python train.py --model="image classifier" --dataset="single printed letters, digits and signs in grey, bent and noisy" --train_examples=197500 --image_size=24 --crop_scale_min=1 --horizontal_flip=false --color_jitter=0.2 --targets=["typeface"] --num_classes=3 --arch="resnet" --norm="batchnorm" --hidden_act="elu" --depths=[2, 3, 4, 2] --kernel_size=3 --stem="single" --avg_pool_shortcut=true --widths=[80, 112, 176, 256] --mixing="mixup" --loss="cross_entropy" --head_dropout=0.2 --init="orthogonal" --residual_init="zero_last" --optimizer="adamw" --learning_rate=0.0016 --beta1=0.95 --beta2=0.999 --eps=1e-08 --max_steps=18500 --batch_size=256 --epochs=24.0 --lr_schedule="cosine" --final_lr_fraction=0 --warmup_steps=370 --weight_decay=0.2
Rows from block 4 of a small image classifier, named by matrix and row number. Rows with one number belong to one channel. Each number is 500 + 25 x the weight over its row's rms, rounded and kept within 0 to 999. All counts start at 0. Numbers have three digits each.
After each channel's rows are labels from the 100 images, of 14848, where the channel reaches its highest value: "strongest on" is what is common among them; "colour at peak" is the nearest of a few named colours to the mean colour under the peak. Only what is clearly more common there than usual is listed. The data: single printed letters, digits and signs in grey, bent and noisy.
# convs0: first 3x3 conv (model.blocks.4.convs.0.weight, 112x112x3x3, each kernel summed), inputs 0-111
# convs1: second 3x3 conv (model.blocks.4.convs.1.weight, 112x112x3x3, transposed, each kernel summed), outputs 0-111

convs0.19:460500458452519508486504530515489514464545515492483486466494500486516495463476525460489482514474481487494479504484506541482525514481467522503437447527515514499482517525518515535444495496494490485503526534469527489520516500481542498500517524491482522550533500504470517507465505484444515532523533505495516526513506523513447542465529526523
convs1.19:509491475491488525486487520486493500479487459502522518523545503469502500499455499488492452514442512522477494467547489457531495513525459493503478499510542533531520490510519444524510493514467505531507527505548488464497466513500512534506479480508508510550533469454489530513461500498514481544502490490511470512539549487524529484488490515558
strongest on: serif; bold
colour at peak: grey

convs0.18:492505513442502497478494491473463504463519495504450485544495456486509489521518487514481465435528477458530448492480465530509491497462460514494493482460499510488532477498549503477480504482500545467467518490490515539529520472504489550482487480528513504483547479499514447535498516482553502486490499498517529502500473473482489530496495493496
convs1.18:515512537478519482482498491516479495519535506457547553457500493482481476480488484456444502497513491490542491468500501492496568540496539498495540512475460516492530535511510533494495487454500446483509473487553540503518528502510512519509494493494526512476454507525482494503504486529475515464472534537471525505506467513453498486506501494481
strongest on: serif; capital
colour at peak: grey

convs0.50:464511456512528534504520499511530515503534472512513521531478537496516450512468496469496519511452508476512539506479483495516515481488482498481459493493499509451507469514528522546504509515471555484511508549546532500481514473486497475465486438512495473446531479470490480495496496488491513520477507485489513484538454457501486504478561500504
convs1.50:513495512499481490487462470471524480493508516475519483498495492502468523476515534459469488502501474462556517485490491517564588545474536516502490521538492466506514502478511542526532512469518457499476473507503522511531505523494522500491500533477498444492500508510491508499508483540492507519466480527467517530514484524478465467494544467471
strongest on: serif; capital
colour at peak: grey

convs0.0:525473467494479452475516522473509518515490509506531505524471500479478435497489504442473523513507481496465512505511443457531489516461495533499449476465527522489512447518534455546500502527460541553483502489501491482464539490515493497460519499497524482488525497503513459517489491470530518495490510482499518476485489505503496472468468497516
convs1.0:488507499511510503512471529490487497491488496517465487488524532531508498494461480527468515538452518463527519502499520498456535482531505498475518483467538525501488525446497470520508499513521530494490535489482466527499493550501508500462567506532475569512476513518542531465487459495495511496433519483498506511517520488532496529526458491494
strongest on: serif
colour at peak: grey

convs0.88:508462498489510469486515469500491532470480509490507495467512522473508542487517493467508448529499459493458475503507478505498494505480498515493502504476482516510549512499485493524452460499470540501497523512523543481459502508507432516483492518417506495535526536496538506495444482534480515462455494538517518504511485505487449510490506472491
convs1.88:479520469481498480499497471499488498502521515529477499505515474473493506513456504536497464507487478474483461498533540458466494528487472507509513520511518489493481505559463471486499494519534497551463474528483518498493506512467512532522518578500480512448551487471501481534475502485527472522501474502534501506465446470515554525487485480488
strongest on: bold
colour at peak: grey

convs0.20:489450472510563463507431517508516499480470487526492504498493538485441522528490499470483445486468515487508483535500453515492513501470500478505479457536517464511513489528507478490454497508503504519528502529493493463498456470498509437480507506495468484504497478505477496507481511527442509497497520530468503489469495491502481489469488479555
convs1.20:474520492474497478504509552485486525501527524501516507523513510484512447500517510534507476514448513478477497488543540459460476505494478520484438467526529497476528471486481463482506551487536537483533492517531498515477492525483520540482522529526462495452532468503491524495516508472538500509527484523502504524531508493556493522489461475501
strongest on: serif
colour at peak: grey

convs0.38:475451494447510499473449499479525484467507514444439472488512490476502489504528497489506440504498467488503493509494481546452502479472488505471450482525500484483529516522551508431479492461463501464484501486469535511502468479499512477487472484491487518476516484503532475497465535510481510478516519492514492487505481510497468525513453497498
convs1.38:490556480505507488502532509490463483510503485523574520487519513472526501494485464460476447508454460513478486467543557450499526564506473487470477492493500530529481496533496461492479501502540488503533495481546520505510520534530498511490502496485505523515504457492528523502499507526507489495483513511525527481510512482510548476481493547500
strongest on: serif
colour at peak: grey

convs0.89:503528494491555474511445533489462504488490526487511486500488507442490468496509497481492527509478484491457483512504488488509476515505481509432494498446489501500521427486522483503465516504486541510520488524501501508475521484497441486495486472454529466501519515451518499525477511498515481496450503518510529492521518497537511495425535496512
convs1.89:438480547498502476526496535512530511525525498467472525473477501486490542497527478484498519478513490489554495461474517519489540470513536514509562498482489467511488548475498516477474508454499426491513491508536542539490490515503536481496515500505489489504488497571540489489512494498522517457473529488493496496483486512465507485499525497510
strongest on: serif
colour at peak: grey

convs0.58:474490491541506540469526494480459512453534475493497458526509518468515493478472483496477441470514467499475520507490548511531462525501509508494493480464502528515540501529507488548526507470496528467483530477534507497461511466515519524453503472479515512490541508532527485546462479552500503499513480515518516527523494515465491536514500476480
convs1.58:511536480517549520501485487505531486463505492506516469493498537497494525499477501513500497514528524494504496501500456525473537529497514492465545505438433473538513484513512533518518460481490488481519459500469548483501515476499471536517506501497506464484486530476488491483492513541433481465500521487480494494447472503449513504511551526482
strongest on: bold; serif; the character $
colour at peak: grey

convs0.12:496487465494519471511439533501465533495533522459517538543485517476541479418479493498468497505491466509493479511526440534472511527490492495514471499455504498502513454509561487480498500478488508506544545512494515513494543499516491548481477510488498506517532508509523505515447499492476497525493517496496506480505526498506481537461493524503
convs1.12:480494516491511472493506457498487483485515468485552478510504472477504504517506499464463486485503500525534533488469464466552580530498531501518541542482485488550512498512475503477515501480459490465502478508523514494514466491563473506482492455447511481507513530516496499522521538500476462471512490478492459501499525494482512496513544527523
strongest on: serif; bold
colour at peak: grey

convs0.1:516537479451463500505515530486492516497485539496506499479481478515455457507495499473490510522484463530501509553498508509504495527509495518513500530509510496499481510477508513514486478486533526506501474516470492501472517455530477475469497513453543481490522528426509445517522527551521530474474564533509488507512539518491487545476539482491
convs1.1:461513523526477533510482509503512483472488492475485492490487519494516531482548509505509485505528545498553504495479509496541530481529539509490471509508521460500491494466508508529506519488481420502521478520509517522478484458463557465535489500499483468525497495504502472482498511501543522482494491477436523533510496532492501458487561452494
strongest on: serif
colour at peak: grey

convs0.6:482458470510518461482514525480470552478531497527488474496504531477467472518488491444483466482478469497481514517511478512522495507484475497505473552450478496483523451504553457479483473486523538506527505529510520510488492493506480498513507512474524477529500495467508486521473496505508475505446487530497534480490527500533483508412474501487
convs1.6:472510502509486481542503537506518496507470489495455466477510480458495537528490496503513498495528491502521501487441524461488508482495507500512509513429533478517519546474488457469486511515518463524490514502538498492473513500509530485461522495537500515539512545544524570473451497508503491478471506479496447504517520489513552496481504527502
strongest on: serif
colour at peak: grey

convs0.96:490437490499477502497510503481459512472495532523498485520507507544514498511500489475471433465523480479485488526483486530518527505451485537488496493537503522498524530521543479525472494488508555447471480507531474505483466523523526464499554504493489510496549464512499458504528519548496520491493492517492483486474498543519443513484496495512
convs1.96:518536448478465486496511477503506471473458457506539485503544480497515454503453496525480428527477454493477430486491508491521502513476484485483486495497469486478529468508522503488458479524502498541477524515488444481493518520483529491490511527498479534534487503481514490529446510471477481503499484523492491498518527504450522515497514482493
strongest on: serif
colour at peak: grey

convs0.83:491521522493505526486505489512464530488495559516501513477525498432496477536493499476501459475499467522469515511474509512493469515490507507505528527518548499497507506520549527446502493510521548470516509524492525516459531483510466480482493503423492477529529513448511506518501508533475496470476507532494513495514532488529476539491517483557
convs1.83:463487483523524519492477475477505499505516526477469494524489540460508542481529524502511531482517535483479480532481528449525469489506470509461495510512544447518486488512492517496517545489499423490557464503521534494478494498491508471533515488542461474488543508508495472503531524505523486476526486460512484541491493508504471486470534484499
strongest on: serif
colour at peak: grey

convs0.87:498538477530508560494515510505470527492487546523491499522483525515522517470501486493502524532493500531493501497462519518539497488482474501474481493480503510507518502487530514554474531483513542519509486509503485506441490490505480495535529540458470491498523508453515542505513512489485494450471470481502563532523538489534483521436534498542
convs1.87:504488490559447493494508491513526487535520521493513517484470504525474488503494558520471515506535490503526492490519509485484530522480496513447458557521526477508517509499496495528478495530541505500513468505521521476473562456479524530481506510525506482499524516477459544523546473526474488513533523502549517564477509488503496505472480513493
strongest on: bold
colour at peak: grey

convs0.9:486448490491517469504442532496507509480486544508543461555517518471466497442482489492523493543495515508511493509495465518467502540463504525471496486501468528502547478511549472492461484461482539492524510531484481487519539507483505494489517512505523532489504476495518490515486522488474522490531514518514540464479494532492464550469474518508
convs1.9:466523532539458452506556523474461491523500501458462526493500496491547487518487442508501489505523501508505499469498531532490446479515478512494459493529521496495498493512505455478451511499481512506518522509482475480485467487489504462457508488481448523507500500516529497515519495456525477471534504472554469521512493492511542502500456512472
strongest on: serif; digit
colour at peak: grey

convs0.86:500456492479486471451454488463492519472529499485546485467534491491516491501475479505457464520510443473500495479473480554478447547482488482543493475499502524496494523466533499528503458518527505475473506517493477487516494475483522523518469465530535499509498524456481485512502487512490489530494493489459482512447505542483498528512474483473
convs1.86:469497490494469480539534459502490507495511497525488473494492525491545487496434478497495528555482478469495482497491521462483480498516473513512444529518555493476486503526509530516463521517523503511506480504503482489498518471513479571500510545492472498460533542491506522551484505515509471520535470472541506483509494451521510453489490501515
strongest on: bold
colour at peak: grey

convs0.54:507491469500486460468499475492471541512524510484482509490489515488499488528523506450458472524496438514493510512489530484496487505486465487509488503491531506477505487559576481492510475510487539515531504515454523488498462469485499518503518487445508487521491489444514486535551509556492487475477515543495503485489497517500484506425505496495
convs1.54:487494473488465489507490506485507467501509501537490474520520523451461529504489504515479476511482508503525488479484559455492462503509498506467478490469530496511520539490473497486502510497515464541513494492544542521466520564433530559496514536539501519510518519514513515490493506481543515531471485514508485555487510483522498456467510479471
strongest on: serif
colour at peak: grey

convs0.47:498461501509512484526449498518495542458543497489511496552500514473497496444481500526489439523470505526514485514527472502491473498490496477483474495464496474502535452514542474451479488469515544486499560505492538465498508510492491515502517537485485508514521498533553529500441499512465491505491499513488523492521486522488493515448494513534
convs1.47:461504526476509473505526447498458456526516479481531480501486510474473484481497489492477487501523502560544531508475503479535568518501530535481531499468496484539519505492486507468510513465479495491480459504514545469517472512548486501492520458452498469464483497560493492488514541499476465491511494486537492518497512518473520477501519511506
strongest on: bold; serif
colour at peak: grey

convs0.97:477463497516496487563531519498506549508514478514492491523502525535469520498497530481543480511517522507516517515500513555510541514494479518525448517520504520484522521530533491478524485457453547470490530545508516473442496499509486532500474548444524484509528499511532474504524492494496490469483472497467504500499518525480443507509508485482
convs1.97:522523498535486491543498508503472462515501481446515523509485514476490512472483507518532506492515509538508497518492477501461472510504525486464477522503522502531529468486502466498490478492565492513500475525478500447505499465469473492537502477492481465471514498515482506494495510525445469522578469480541503540500496551538509548518508537488
strongest on: bold; serif
colour at peak: grey

convs0.55:483466505445511459494462454466496492497507523499524465502496530546451487463512488470457483459529503444510509506486483533501524521486490504455489483483510500480513464535564511420502481484526554489456505501492514475490499503519479477480480488499519499506496483503493458530509489491497507490481494476479536510487503500496479523466457476501
convs1.55:506535489479491476494509498478454467500450501496507495488531501529506473522450451493482465517452510494530482502470505496505475508501492476490507452503506553516501493456502466491457497523516537486501524492474424473511484525549470488453522490463509546532465529537540519490480496516473487515509504492515473488516515511518511512528492523463
strongest on: serif
colour at peak: grey

convs0.53:489463487470463511484501483491463467495483505500520514509498501534497472495475485464476481494490461486491486508463462511475491511455464512492472522441454498500539488476549451522470489486511512517458487476518489511504515483488538488478543473493484497468499479481539471480540524568480514471495490531481474473465457503511462469496484476513
convs1.53:523532474494515503480495473465511489470478476508509490522534512500556461534465480492448483537457468493496484468506541480516560531480491478497478503477469491501534487512540514491450442498497486499481513514502486492496510536451524479459488491495478538499496527468527504537479496474456480494448477501520514496514521516459525528490503516498
strongest on: serif
colour at peak: grey

convs0.56:502466464482497460479502507471460541527500515528526493521478542501496472470497465446469493499490419506468525518517469509511498512460493497503505510473507500479515472557579457509490466503475533517490493526482512502494477480500520519484524505476499482528516481497535455514523468505498487502460499518486509485487502528509490481447459513507
convs1.56:523525476494511475501497530488512479515480478509489494510551518504470489520465423504466515514478510500536474487465553483462492474520508501517509471444497517521532546467496495483443498497520493519530529499492502517520510548486515535450517487519504569511460563523525524475501494496481512480467535507502487501505524511486510499499512505486
strongest on: serif; capital
colour at peak: grey

convs0.70:513461473500491486517513517481507489462512487500490492481486499469462532501505489485474464532469463472460455500456499475519488468459451498450471471465501480481533492484515504472432463496526547499507503514511529475496450509480499466507480474477526474502531481525537505492513493509490482493480524545492470443499483477496469495504508469532
convs1.70:506522480495517520511493527506503470494491507503448497495512505499500500526486542513470477529476421487496497474510540486532510518501483493479473475499497482465516478529505498515512482473504472495467532480517506494474535533448470423491507494511481495525516454503563523527505485471543496503445482509507532507504524506489531559495474461477
strongest on: serif
colour at peak: grey

convs0.107:493463481474515489522443498474475522493508497504517548525477545513535516513522505480471490497511544475495515495481473515515561518480461511488484505468519523486502440504560508456506498484457554500499497500520527501480491493520475466471486492456535506518533486466464490532523492495502497472512476504516518513472494489483474533440540512489
convs1.107:504493476451504497484516479476514476505460472478489478523533486509499493495478490512497494499475498516518480533493500485546493475512506521519481472479545493531527509455503481487479555520533503542453544504507447498458497531483530453463512480547453511537497481490519512488489529483519459530487484476506472539555548530502518493482505490517
strongest on: serif
colour at peak: grey

convs0.30:494476484464478493481490467471476475493486479520489500485483469555489469518482457502465475493528468495448492493499497512500471495464466501519512512474502505461499516447559458478520466505500493531463477468525482481491498480519519499481506499507489499472474478479488467474494487523494486489502471501475413465465466508521469475517474479447
convs1.30:528514481500483496508510452481495486489463444517522502512555446497522478511447498498487481552463433491451466456486516479505516527481473494530515506487508483466513497513519485491480482520501514538462507509475469508501510517481533483485518513509443533492492542470535497562500507488468467523501471494481531490516500497471512519510484513490
strongest on: bold; serif
colour at peak: grey